{"image_size": 32, "encoder_norm_position": "sandwich", "encoder_qk_norm": false, "encoder_parallel_block": false, "encoder_inner_norm": false, "encoder_patch_size": [2, 2], "latent_channels": 8, "decoder_widths": [32, 64, 64], "decoder_blocks_per_level": 2, "grad_clip": 1.0, "lr_schedule": "cosine_restarts", "warmup_steps": 650}
Rows from block 3 of the encoder of a small image VAE, named by matrix and row number. Rows with one number within an expert belong to one neuron, the router's apart. Each number is 128 + 32 x the weight over its row's rms, rounded and kept within 0 to 255. All counts start at 0.
Before each expert's rows are labels from the 100 images, of 14848, where the router gives the expert most weight on average: "top examples" is what is common among them. Only what is clearly more common there than usual is listed. The data: abstract colour fields from 500 small random pattern networks. In brackets: how many of the 100, against the usual share in percent.
# router: slot weights (encoder.blocks.3.mlp.router.weight, 64x64, trained with AdamW), inputs 0-63
# up: expert up (encoder.blocks.3.mlp.up, 32x64x64), inputs 0-63
# down: expert down (encoder.blocks.3.mlp.down, 32x64x64, transposed), outputs 0-63

# expert 15
top examples: bright (69 vs 7); smooth (38 vs 10.8)
router.30 [168 148 173 150  95  79 141 106 164 145 140 155 197 103  99 130  70 167 106 160 132 126 164 109 101 141 168 126 140 100 112 122 131 144 127 113 130 229 158  63 140 114 143 155 142 116 135 109 108  95 113 111 168 161 120 138  88 135 202 136  80  84 164 161]
router.31 [ 79  79 103 123  91 188 148  95 101  61  94  70  93 147 101 182 131 153 120 165 145  83  85 113 155 118 117 172 119 167 180 145 158 112 152 160 151  73  69 174 108 156 136 159 102 167 162 177  93 132 147 137 146 132 140 138 134 120 141 134 157 129 158 107]
up.12 [109 151 134  88  91 155 139 141 191 112 137 127  74 132 157 128 118 190 180 168 172 132 119  90  78 163 105 109 148  74 123 105 147 162 149 136 138 113 119 116  85 148  77  97 101 110 112  79 128 191 149 145  88 127 143 135 112 155 190 107 161 106  46 138]
down.12 [130 135 122 140 138 152  86 169 115 128 126  89 189 173 151 121 145 112  96  93 122  19 160 127 149 107 132 139 121 211 155 166 114  94 108 106 116 127 129 109 123  72 165 116  83 132 183 157 117 129 113 117 140 119 151 123  95  98 101 170 101 113 213 131]
up.13 [147 150  99  68 116 169 133 124 114 171 137 215 146 147 111 137 141 112  95 111 170 134 135 119 131 128 164 139 172 130  83 128 112 126 122  89 122 106 166 101 125 104 167 103 120  94  64 171 131 132 117 158  97 191 101  88 165 147 168  94 207 165 125  68]
down.13 [123  74 146 148 127  97 164  80 184 164  89  73 133 172 119 119 153 146 188 138 111 139 118 156 101  77 158 120  85 145 158  88  98 145 114 132 151 132 101 151 119  60 106 123 165 116 133 117 110 196 123  95 126  85 118 120  94 114  78 187  78  97 158 169]
up.14 [137 142  58 150 124  99 150 198 145 136 121 168 107 139  72 129 144 104 155 170 144  96 115 144 138 147 185  55 111 144 124 165 139  83  63 133  73 153 189 157  84  83 114  95 146 106 150 128  95  99 142 126 152 106 145 139 159  86 125 137 145 113  90 176]
down.14 [117 101 147 127 153 132 146 104 155 107 115  95 147 117  94 161 164 172  84  58  78 168  69  76 113 114 131 181 152 145 145 106 108 132 191 112 184 127 118  97  99 167 143 159 196 165  87 108 154 105 129 141 136  96 190 114 143 118 158 155 157 156 162 152]
up.15 [129 116 106 141  89 124 120  92 134  75  96  74 140 139 169 109 114 132 184 151  94 135 148 137 102 102 122 168 116 151 102 168 132 147 252 167 159 148 128 122 177 105 136 137 170 128 174 154  98 182 133 136 190 124 149 181 129 140 117 140  90 125 172 129]
down.15 [110 160 171  80 134  98 128 148 110 100 164 147 131 126 131 128 176 125  65 142 161 127 145  92 144 196  93 144 149 160  79  86 127 105  83 145  91  84 110 140 109 126 131 138  97 137  51  65 139  66 123 138 114 123 171 161 157  90 142 147 168 182  85 144]
up.16 [120  75  83 164 110 119  67 153 153  96  98 112 140 122 113 130 153 175 152 133 119 115 102  74 159 117 106  98  83 115 124 126 172 158  55 202 135 161 170 113 111 136 200 185 130 141 165 173 163 104 136 139  68 112 101 108 150 168 119 132 115 150 148 128]
down.16 [128 144 117 103 152 167 197 103 128 132 107 141  61  78  98  74 108 109 151 104  89 144 113 143  75  99 172 155 162 112 203 106 118 148 183 114 122 157 152 123 165 112 114 122  77 137  91  92 172 104  75 181 104 158  96 177 107 101 129  99 125 120 138 136]
up.17 [ 70 104  93 166  72 129  59 130 134 112 111 122 168  94 154 157 189 111 143 151 156  46 129 111 140 112 118 107  92 140 158 141 119 119  68  91 147 141 213 109  94 123 154 150 148 134 141 165 113 109 102 147 138 129 155  70 180 114 135 102 160 174 125 118]
down.17 [146 133 144  60 174  95 180 102 153 134 120 150 125  98  34  99 143 112 113  89 133 201 102 123  75 121 173 120 101 144 152  68 116 141 138 176  96 145  85 126 129 105 110 102 124 111 112  94  97 141 108 181 127  89 102 174 114  97  99 138 136  83 136 166]
up.18 [117 142 195 124 176  73 145 213 162 152 135 154  80  96  85 125 110 119 135 131 130 179 154 151 109  90 122 136 132 107 117  94  99 187 149 170 140 154 157 137 180 132 117 115 132 135 159 104 106 131 121  72 158 131 152  57 137  97  61 108 131 120  81 159]
down.18 [128 130 114 144 110 138 121 157  99 106 128 111 206 100 126 151 104 131  96 161  88 108 119 123 140 136 136 135 150 100 167 131 126  66  87  84 110 104 110 148  49 103 113 115 151 141 171 126 104 152 152 211 106 161 168 159 125 182 216 118 148 115 145 189]
up.19 [106 136 153 144  75 125 137 175 139 135  65 162 151 130 157 157 120  83 128  75 156  87 154 105 118 188 191  97 151 175 151 138 114 104 149 117 115 144  97 137 121 141  80 102 197 139 135 101  88 174 121  93 131 103 147 100 134  80  47 111 111  87  97 150]
down.19 [114 102  84 144 105 133 182 157  61 128  68 106  84 189 132 177 103 121 173 112 132 138  83 163 159 107 177  97 165 102 143 106 119 100 145  96 151 175 107 127 147 157 136 137 108  98  97 174 135 162  80 139 134  86 132  73  71 132 126 158  94  82 136 153]
up.20 [ 99 135 124 110  54 159 102 169  74  92 106 157 105 127 131 115 140 132 136 117 148 219 145 192 159 152 171 114 164 165 134 175 114  86 113 157  85 108  89 101 164 131 103  79 130 122 126  90 138 136 161  99 102 165 151 134 200 163 154 154  95 133 113 137]
down.20 [157 130 133 173  91 111  71  86 102 174  88 155 179 125 140 193  82 140 138 178  85 140 140  61  95  60  99  92 139 139 131  82 137 135 132  92 125 110 151 139 101 156 187 185 136 159 128 110 157 105 150 163 118  96 128 121  98 115  85 161 152 140  97 137]
up.21 [181 101 147 102 113 214 128 141  66 130  85 114 146 111 111 115 121 148 165 111  85  72 146 174 189 108 151 123 127 115 171 145 116 110 124 128 137 163 171  93 129 179  99 125 117 117  98 128 108  59  88 184 136 133 106 133  99 191 177 148 147 101 158 147]
down.21 [173  88 110 149 141  77 121  81 188 107 164 136 127 146 163 109  72 117 104  86 181 177 121 139  90 145 102 152 149 100  71 155 104  64 120  97 162 151 125 110 169  97 146  81 149 137 138 128 147 160 104 121 125 165 109 155 158  85  51 169 109 143 114 152]
up.22 [127 123  91 100 124 136 124 131 158 144 179 142 138  83 105 155 162 151 135 148 104 183 147  55 117 108 111  96 185 112 141 108 106 130 126 128 141 150 166 110 104 118 174 132 112 142  83 151  71 146 130 161  47 159 109  88 102  92 155 170 177 173 113  47]
down.22 [107 151 139 156 149 158 163 127 151 137 150 109 122 160  89  96 114 124 138 120 180  69 155 159 119 113 140 156  44 132 143 133  98 105 131 107 101 104 140 154 139  86 132 121  66 117 141  92 211 180 115  79 163 130 115 123 123  98  95 116  96  94 154 224]

# expert 5
top examples: smooth (71 vs 10.8); bright (39 vs 7)
router.10 [ 96 149 118 148 155 148 168 120 163 127 144 144  86 145  91 133 116 137 142 125 164 148  65 105 100  98 149 137 163 128 119 158 166 178 147 115 163 200  81 108 214  75 174 114 121 169 155 155 136  97 136 165 114  80 114 134 147 174 141 119 170 163  65 107]
router.11 [201  95 160 111 150 169 118 119 168 122 135  94 173 143 122 145  84 115  91 167 142 155  77  95  56 105 174 163 159 153 148  86 135 119 128 139 120 109 156 115 223 110 113  98 152 144 169 163 163 148 148 114 157 127 115 129 105 114 109  74 129 154  65 127]
up.4 [120  93 101 121  63 147 179 109 162 116 135 125  96 148 135 152 138  68 111 118 115 114 146 124 139 156 113 121  85 171  66  89 140 159 148 134 123 157 177  97 121 180 176 136 117 156  87 166 172  60 171 155 139 111 132  96 144 183 209 148  89 135 119 141]
down.4 [118 130 230 102 104 106  97 143  79 122 117 136 162 136 154  74  89 111 140 145 119 161  79 102 106 145 157 125 173 116 158  84  87 151 147 118 121 108 156 184 175  82 117 134  99 118 120  82 140 176 163 149 102 148 135 137  85 133  52 109 145  83 124 161]
up.5 [153  97 170 183 152 132 154 114  97 130 137  31 119 124 169 131 142 129  90 183  96 125 140 214 189 182 100  92 140 109 121 119 123 133  97 132 107 143 173  90 124 103 110 136 119 108 162 141 109 111 144 180 160 143 103  93 111 147  80 139  93 188 136 129]
down.5 [134 122 118 174 116 119 118 133 151 173  46 142 156 141 152  90 146 110 127  99 159 140 107  85 134  76 138 189 102  64 181 105  93 126 181  90 125  97 147 145 102 151  99 138 149 127  90 120 143 159  97 158 169 151 144 174 103 129 213 143 180  93 126 126]
up.6 [153 119 155  39 118 104 103 132 103 118 103 164 141 137 107 112 109 158  88  93  88 172 131 121 116 158  82 152 157 128 109 111 129  71 152 113 105 174 103  73 118 135 122 114 157  83 166  65  92  99 105 117 157 107 163 201 127 127  78 138 161 113 121 197]
down.6 [ 99 106 112 171 111  72 147 122 171 131 146 102 128 162 115 137 171 127 104 102 118 117 125 114 128  42 169 144  78 137 116  85 139 137  76 151 105 118  97 186 118 135 100 106  69 118  85 123  88 106 142 113  96 137  50  59 103 128 138 108  73 155  96 162]
up.7 [134 150 138  84 177  86 131 122 123 184 200  77 119 141 171  81 146 121 148 117 133 169 165  71 117 161 167  80 146 135 158 111 138 117 117 128  82 165 138 138 128  61 131 159  91 164 135 159 160 117 128 180  98 114 142 116 144  96 157 139 147 143 219 129]
down.7 [ 93  91  97 150 109 174 130 121 164 136  96 111 133 158  74 166 109 140 161 124  43 108  84 152 140 142 156 132  91 102 124 153 121 110 153  98 177  95 111 113 115 213 104 124 150 141 146  89 131 119 138 157 160 116  85 112 172 114 101  63 147  70  66 113]
up.8 [176 138 147 114 139 197 115 180 128 149 148 128 142 121 134 154 155 152 134 133 150  89  99 140 135 140 147 114 228 144  51 155 161 123  99 106 132 109 209  60 118 151 165 129  93 116  81 132 138 108  84 163 146 135  64 118 110 123 135 108 108 140  97  98]
down.8 [145  85 116 156 152 107 148  88 182  85 116 152 111  91 139  74 110 139  95 106 185 144 150 146 110 110 131 113  26  83 196 118 120 103 151  92  86 120  91 105 126 119  79 155 165 151 142 123 147 140 146  84 111  52 106 150  97 166 124 128 121 100 133 146]
up.9 [192 122 129 138 163 181 121  98  87 164  74 130 135 181  81 134 174 134 150 145 123 178 160 181 120 161 113 140 175  90 184 124 180 152  94 112 168 108 127  80 169 159  76 117 148  93 130 128  67 135 100 151 112 156 104 149 170 123 151 104  99 108 144 124]
down.9 [121 168 125 153  91 155 117  75 116 115 118 190 183 110 190 182 109 181 108 127 196 139 158 131 184 104 138 130 162 143 141 130  91 172 124  97 139 111 124 156 123 129 197 188  88 131 145 127 123  88 158 106 104 110 144 170  88 180 115 133 103 164 147 157]
up.10 [140 144 118 110 149 106 148 102 103  80 190 118  89 146 168  59 148 168 127  96 209 199 156 111 194 114 104 143 125 132 117 132 103 127 118 110 141 132 172  95 113 135 149 127 119 182 141 109 187 177 153 147 128 137 137  63  67 147 131 137 120 147 171 112]
down.10 [ 67 124 129 133 105 199 147  87 135 162 140 114 115 108  93 156 155 106 152 160  60  87 104 116 118 129 111 107 101 111 121  78 127  97 127 101 124 147  79 110 147 130  79 158 133  37  65 115 143  93 101 193 124 121 124 172 129 154 165  67 134 136 103 130]
up.11 [127 120 103 102 126 181 132 164 154 123 163  79 180 135 118 119 152 112 172 127 103 153 102 101 109 122 116  90 112 139 162 147 155 104 129 146  65 112 179 166  82 132 135 164 105 151 109 144  73 111 140 124 120 111  17  80 135 137 182 186 170 141 167 113]
down.11 [159 142 112 139 161 110  85  91 120 127  84 124  88 144  85 131  79 163  98 163 159 135 144 155 147 125 165 167  92  75 160 131 105  87 192  44 176 114 159 107 141  94 138 119 180 143 140 113 181  98 149 176 146 132 148 136 107 139  76  93 128  70 111 131]
up.12 [ 76  95 121 106 124 115 141 156 104 160  85 120 130 112 132 139  64 106 107  58 135 154 114 178 140 109 119 146  95 155 136 174 112 110 156 160  73 187 120  80 223 146 150 160 112 150 131 100 147 126 138 143 133 104 149 174 151 128 188 134 100  87 171 172]
down.12 [153 136 114 117 133 113 168 130 152 126 210 126 115 148  90 119 130 175 158 148 121 102  68 121 114 116 153 125 189 127 182 117 139 176 115 169 139 143 146 247 139  83 151  87 124 129 112 105 150 104  95 118 116 151 116  65 141  84  88 107 110 112 153 159]
up.13 [153 160 192 114 109 115 159 143 127 129 100  91 111 122 158 103 191 112  70 161 151 123  58 167 174 114  87 179 113 136 140 133 116 138  96  89  93 147 137 106 146 105  89 203 137  58 118 137 108 191 143 160 144 137 115 102 135 118 105 128 157 184 121 169]
down.13 [165 124  79 125 173 147  93 165 167 137 125 156 160 121  95 139 146 135 175 159 120 140 125  98 113 105 135  44 137 116 117 122 179  81 143 105 175  88 132 197 121 202 157 142 118 179 122 170 136 129 110 149 153 161 147 128 167 152 178  96 137 134 121  56]
up.14 [136 150 136 158 126 157  98 140 194 128  45 109 129 114 177 187 109 146 141 133  63  54 134  74  75 123 159 158 150 147 138  96 157 176 127 123 179 152  97 122 136 109 130 127 154 115 157 152 155 138 186  70 152 156 125 171  94 118  92 122 113 144 116 132]
down.14 [202  71 176 121  76 133 164 145 116 106 107 141 175 150 124  42 142  97 134  77 124 105 110 195 128 134 107  83  75 152 121 149 116  89 133 183 105 131 126 132 142 109 132 155  92 135 145 137  53 107 138 118  78 123 121  75 101 124  99 136 134  97 144 142]

# expert 1
top examples: smooth (48 vs 10.8); mostly red (34 vs 11.3); dark (25 vs 7)
router.2 [138 182 108 134  86 105 134  86 159  75 145 136 122  80 114 112 116 126 116 163 126 107 129 156 176 120  55 117 149 162  85 140 114  58 135 145 100 140 140 132  93 131 157 140  92  56  96 137 150 181 119 102  92 102 169 103 111 162 146 174  48  85 133 127]
router.3 [141 153 110 125 138 117 145 107 102 197 109 124 166 133 116 147  98 147 105 183  58 121 187 116 161  95 121 127 111  82 123 201  99 132  88 141 133 119 106 165 157 100 118 173  55  90 122 129 149  91 123 148 117  87 110 184 160 161 122 182 113 111 162  75]
up.0 [123 165 112 216 184 139 126 136 108 151  92 116  38 170 162 101 184 101 134 128 154 123 133 147 129 162 106 133 114 137 104 125 148 161 112 160  76 178 121 161 138 138  84 122 172 109 126 123 142 189 143  90 112 145 179 168 155 104 160 154 102  79 100 116]
down.0 [146 159 141 119 115 124  74 159 120 160  68 104 223 123 115 195  95 179  99 108 112 145 142 123 149  51 119 129 166 120 165 149  75 139 125  99 108  62 151 130 112  96 104 104 141 151 149 133 103 142 131 191  98 152 151 161  95 129  92 131 153  97 125 160]
up.1 [138 179  63 116 146  80 135 164  93 107 124 119  64 165 151 106 189 120 138 111 141 138  91 188 146 130 102  69 126 172  84  84 138 116 100 143  99 139 114 157  87 171 137  43 164 140 102 133  93 157 138 103 156 154 168 115 124  84 142 129 149 135 124 166]
down.1 [148 143 189 126 111 215 132  94 158 116  94 148 194 119 115 181 120 200 144 137 129 146  93 102 113 130 175 179 141 103 161 111 137 160 122 137 147 142 151 124 188  91  89 160 126 128 136 127 148 131 191 170 148 116 136 190  77 147 148 117 169 156 146 114]
up.2 [ 86 155  72 158 122 125 104 174 155  90 209 152 194 118 101 158 106 108 179 102 156 126 136 131  74 103 169 170 155 130 150  95 127 125 143  83  96 201 120 108 151  99 166  89 168 115  85 112 128 158 109 176 138 140 133 123 133 127 132 176 122  95 151  88]
down.2 [131 137 101 120 176 122  92 100 124 114  84 157 146 108 173 140  95 149  88 144 150 129 174 170 169 177 114  92 169 153  79 132 141 196 162 146 141 111  78 150 154 158 152 157 110 190  89 163  75  97 172 125 100 189 151 165 106 157 143  95 112  86 113 122]
up.3 [178 197 110 129  95 110 137 111 121 149 166 174 123 157 190 107 137 133 117  44  99 121 162 119  70 158 189 136 117 156 108 104 108 156 180 125 153 162 126 161 154 137 174 169 133 176  91 102 112 156 130 127 121  82 124 166 135 104  88 162 115  73 108 139]
down.3 [ 34  99 196 168 146 132 144 140 192 138 105 137 119 100 113 177 107  89 156 138 185 187 133 134 163 154 141 110 167  95 111 116  90 159  95 136 151 153 122 114  90 111 165 152  76 124 185 167 119  89 117 140 119 131 155 145 152 154 148  84 126 172 154 120]
up.4 [165 114 185 111 182 129 157 112 137 164 106 142 123 111 157 135  78 103  55 116 117  84 139 160 193 174 116 142 127 114 107 101 132 211 128 167 109 109 145 144 124 107 100 146 147 154 189 133 124 149 137 128 212  96 100 118 128 181 132  83  96 136 163 100]
down.4 [ 75  87  90 118 122  87  72 147 145 146 174 131 136 159 137 150 174 115 181 123 125 173 177 114 125 112 148 169 126  95 209 158 147  60  92 110 122 154 112 113 113 130 161 100 133 151 119 164 171 106  92 170  94 126 135 133 118  78 112 186 127 190 134 149]
up.5 [143 107 105 124 140  83 133 191 125 140  60 112 138  97 145 126 124 131 102 136 167 111 133  99 138 127 201 144  99  89 142 154  93 145 140 174 152 125 116 145  90 121  65 132  97 100 192  99 192 131  88 198 143  98 155 174 110 190 103 133 165  88 124 114]
down.5 [128 123 125 193 131 171  70 134 110 184 157 113 114 133 127 158 175 133 185 126 118 129 115 181 169  71 104 106  94 131  92 179 147  53 119 130 119  97 149 144  79 163 102 104 124 106  69  98 108 161 143 138 106 146 137  64 118 129  66 119 137  81 140 125]
up.6 [110  94 178 112 130 142  88 100 170 149 133 146 182 101 190 142 107 174 112 123 102 155 127 110 110 153 119 141 104 174 140 111 153 114 128 164 111 124  73 153  93 104 114 128 136 167 153 149 187 119 164  42 189 151 111 170 121 180 211 116 127 135 134 107]
down.6 [101 131  45 159  91  97 135 121 127  85 101 116 137 191 123 105 199 102 127 144 115  89 136 126 153 125 169 132 138 156 154 118 165 104 160 132 119 166 167 148 136 139 159 158 116 148  94 111  83 108 150 182 104 140 140  42 115  54 117 125  61 119 109 144]
up.7 [ 87 156 163 167 136 111 144  63  91 108 110 137 146 167 100 113 112  91 180 112  94 124 128 179  77 158  93 134 121 154 149 142 101 118 147 118 124 158  95  99 152  90 168 122 187 149 150 142 120 154  42  99  61 145 154 128 194 174 144 109 141 157  97 119]
down.7 [132  65 170 119 108 122 154  91 154 168 103 154 162 153 160 130 156 145 171 189  83 181 179  95  95 136 163 113 113  99 156  99  97 107  99 122 110 109 155 117 176  94 162 112  79 142 179  73 123  95 117 157 138 167 148 121  73 127 135 135 147 180 145 180]
up.8 [165 153 115  95  68 144 185 141 147  98 184  87  83 150  95 105 108  85 145 155 143  67 141 120 141  81 121  67 179 147 148 153  94 132 145 130  75 138 129 100 166  91 118 108 161 144 107  99 123 100 133 126 123 166 150 111  85 109 138 199 103 178 175 130]
down.8 [181 133 152 145 129  92 133  87  75 136  33 125 150  55 186 151 127 152  96 115 132 169  98 140  85 148 116 143 118 118 110 135 139 175 104 142 152 142 100 152  88 133 158 137 144 115 144 129 151 146 132 102 133  38 107 158 171  73 149  95 132 134 134  68]
up.9 [127 114  73  80 155 123 126 126  86 150 133 135 191 102 113 114 130  99 110 150 118 174 145 131 123 104 117 133 132 114 159 179  80 127 121 109 138 126 143 109 185 132 130 115 131  64 147 207 162  81  84 197 111  93  88 146 130 114  78 120 144 161 204  80]
down.9 [146 159  70 204 144 141  83 131 157 102 128  74 104 151 120 149 119 118 132 140 127 130 128 177 164 102 122  87 109 149  66  97 184  91 101 130 120 131  66 142  99 181 102 130  81 146 137 106  86 209 101 112 108 157  80 127 112 119 133 124 158  73 100 124]
up.10 [172 133 128 117 165 167 183 157 172 175 150  85 113 102  64  99 108 123 115  85 175 105 102 118 136 135 121  93 153 122 195  97 131 158 136 153 138 108  79  95 117 126 157  79  56 109  96 113  91 162  99 143 153  80 105 138 113 130  99  94 120 121 186  79]
down.10 [158 143 125  82 130 101 152 106 100  63 145 145 120 101 103 156  79 141 138 100 149 204 102 184 141  98 147 141 120 152  76 177 139 118 163 118 121 151 127 122 105 115 140 109 208 149  70 160  90 151 125 176 152 162 122 128  47 159 104 100 128 131 122  79]

# expert 14
top examples: mostly blue (100 vs 13.4); smooth (38 vs 10.8); dark (33 vs 7)
router.28 [193 131 157 145 119 128 136 155 166 110  72 142 112 107 131 166  97 145 114 119 188 139 116 125  62 110 187  99 159 126 126  94 124 141 128  70  72 145 109 140 141 155 105  95 152 105  95 181 169 102 125 193  93 117  94 151  91 104  68  91  82 109  91 118]
router.29 [116 158 100 139  79 109 132  79  91 179 141 122  90 187 116 189 143 154 165 120 161 133 127 112 120 149 177 104  86 166 129  88 111 114 156 151 101  81  78 142  78 203 116 155 149 161 146  99 108 113  86 140 117 153 139 130 173 157 112 130  62  93 166 154]
up.23 [139  74 191 125  71 136 123 151 139 120  77 112 129 132  99 102 125  96 133 171 152 148 140 122 108 129 199 103 137 155 108 158 204 132  98 168 165  79 152 138 180 120 103  93 150  89 145 147 131  75  86 151 157 103 111 187  66 158  99 134 132 150 144 164]
down.23 [159 113 124 164 140  97 129 208 133 164 129 151 145 102 123 194 148 120 139 152 138 120  83 161 156 176  97 132 128  77 129 166 114 122 116  54 121  94 181  83 120 122 106 171  99 147 168 115 143 161 150 103 141 107 120 189 220  81 136 113 124 150 126 144]
up.24 [110 112  94 130 112 141 135 145 202 185 132 137 153  98 101 178 111 167  89  75 122 169 163  86 108 187 149 132  96 110 154 109 100 104 159  71 201 154  97 142  93 118 129 127 131 114 125 138 157 125 127 181 105 131 153 157 127 139 138 117 134 134 199 209]
down.24 [115 129  64  96 117 164 156 141 169 205 123 133 116 171  95 155  86 157  96 140 119  98 107 198 133 109 187 187 151 153 123 112 167  64 117 129 166 131 103 141 103  90  85  90  54 112 125 131 135 140 105 143 148  91 105 112 122 120 125 132  79 164 105 105]
up.25 [101 135 125 159 105 144 145 138  57  66 120  62 123 153 100 150  75  90 178 137 100 107  80  93 166  87  92 144 125 167 139 146  81 101 167 104 128 126 105 176 123 109 116 192  96 115 124  83 104 151 109 151 130 162 126 162 140 199  90 132 114 127 150  87]
down.25 [147 114 126  92  98 166  85  76 152 109 120 122  91 106 132 112 131 114  74  95 135 132 134 210 106 159 167 139  95 139 220  66 116 129 164 182 141 130 122 146 127 146 136 120 146 137 129 102 108 146 102 116 149 118  99 136 159  79 130  88 183  98 140 215]
up.26 [167  92 135 200  87 140 182 157  81 118  91 166 145 169 130 157 135 129  80 159 145  90 156 130 179  91 101 177 103 111 117 126 164 144 120 108 149 135  94 129 182 107 115 128 144 126  93  81 174 146 114 118 135  78 115 146 114  98 126 119 219 110 187 142]
down.26 [119 138 154 136 159 125  46 126 153 148 152  85 103  96 180  79  91 126 153 118 110 141  93  99  87 133 102  99 118  92 131 138 101 119  69 159  96 112 148 158  60 154 100  54 123 163 168 176 160 132 149 122 187 137 106 162 129 147 153 148  77 103  88 122]
up.27 [151 156 151 142  86  99  89 167 121  89 146 149 159 107  96 124 146 134  91 158 117 169 204  78  99 104 125 121 142 113 115  95 116 121 142 114  80  89  49 119 150  82 174 131 155 135 204 113  95 127 122  84  91 136 188 150 101 171 173 117  94 133 124 116]
down.27 [130 110  73 121 183 109 121 108 146 119 111 147 135 138 162 130 138 105 178  92  96 126 102 210 129 180 155 122 156 157 144  64 161 135 180 173 141 118 168 172 101 134 118 153 130 142  60 101 153 128 126 138 129 128 125  43 113  75 115 138 134 125 113 203]
up.28 [137 174 114 203 145 116 158 125 120 147 134 135 176 123 123 161 179 127 152 103 178 155 104 198 163 108  94 142 148 113 115 107 162 145 123 152  90 162 189 108 122  91 163 146 123 103 138 106 137 102 122 106 125 117  85 110  58  93  98 230 132 153  98 124]
down.28 [112 138 215 131 112 124  86 114 163 122 136 149 122 131  94 114  68 123 150 125  87  84 160  37 147  84 157 131 153 170 132 155 115 146 125 105  97 136 100 130 156 153  96 111 158 135 108 147 207 105 141 157 107 133 136 113 188 187 127  57 124 125 101 139]
up.29 [190  66 136 138 152 159 191 102 210 178 183 144  94 179 101 119 110 143  95  66 133 141 147  86 134 102 173 119 135 147 101 107 117 152 190 128 162 127  97 128 142 135  76 149  90 114 167 112  84  99 116 112 118 101  92 134 130 108 165 128 111 123 168 120]
down.29 [134 157 155  89 160 107  86 139 108 112  94 129 237  87 110 116  79 117 146 199 142 132 124 145  95 121 108  87 168 105 136 131 167 101  86 165 114 111 134 137 168 137 157  82 118 112  96 104 135  53  98  90 184 165 135 124 116 107  79 100 126 117 128 108]
up.30 [129 125 181  56  39  97 144 171 121 142 111 127 148 106 149 141 132 103 136 140 140 119  80 104 100 130 168 108 123 162 147 127 149 161 174 156 156 105  89 180 183 137 112 150 139 137 155  93  54 128  66 149 117  86 149 106 167 178 110 141  92 126  86 116]
down.30 [ 74 115 113 101 146 127 188  75  94 145 113 102 167 119 163  96  98 140  97 204  73 145  84 149 159 113 124 163 169  80 149  85 148 100  73 102 152 121 191 146  93 187 120  55 145 102 137 146 153 144 162 128 124 148 137 140 122 106 162 120 104 125 144 118]
up.31 [ 86 125 135 146  99 135  82 171 124 134 143  40  78 104 166 126  65 112 108 128 101 193 109 174 197 152  91 129 108 131 147 145 101 102 142 102 148 135 128 117  82 121 193 137 136 139 133 133 115 185  93 151 155 130  97 104 156 137  80 170 131 155 157  77]
down.31 [110 169 158 108 117 168 140 122 141 102 104 151 185 133 150  95 116 160  57 105 185 114 167 138  89 119 161 107 116 144 106  64  64 186 147 112 161 170 171 110 144  70  86 149  85 103  97 123 144 147 151 112 116 137 158 175 118  98  76 100 113  97 148 150]
up.32 [143 153 106 158  66 164 103  87 130  83  85 130 117  72 116 147 191 142 121 169  75 150  85  82 138 141 101  94 123 124 159 146 167 151  85 102 133 145 145 135  91 169 182 123 154 204 159  73 105 103 126  85 109 113  97 108 156 133 146 152  73 134 133 114]
down.32 [131 112 104 117 162 145 114 118 117 133 134 143 125 160 143  95  46  66  80  74 156 129 130 145 117  83 181 119 141 152  82  96  66 115 155 171 149 121 104 116  67 120 154 113 130 117  86 116 167 148 146 167 160 181 147 135 106  72 121 114 205 137  84 122]
up.33 [104 111 118 169 140 133  81 199 135 148 154 145 100 146  79 129 116 136 167 114 117 144 126 190 169 123 149 102 156 186 131 125  75 132  94  68 114 108 108 110  93 140 172 104 160 129  95 139  48 114 146 136 132 146 142 178 115 181 117 131 147 105  46  85]
down.33 [ 84 122  74  65 114 131 145  69 115 106 134 129  86 124 134 108 149 111  97 172 103 104 184 172  83 151 145 109 105  94 149  75  98 132 182 165 166 139 105 130 131  98 125 194 114 120 144 140 163 156 137 133 101 144 146 131 182  94  77 137  67 124 167 180]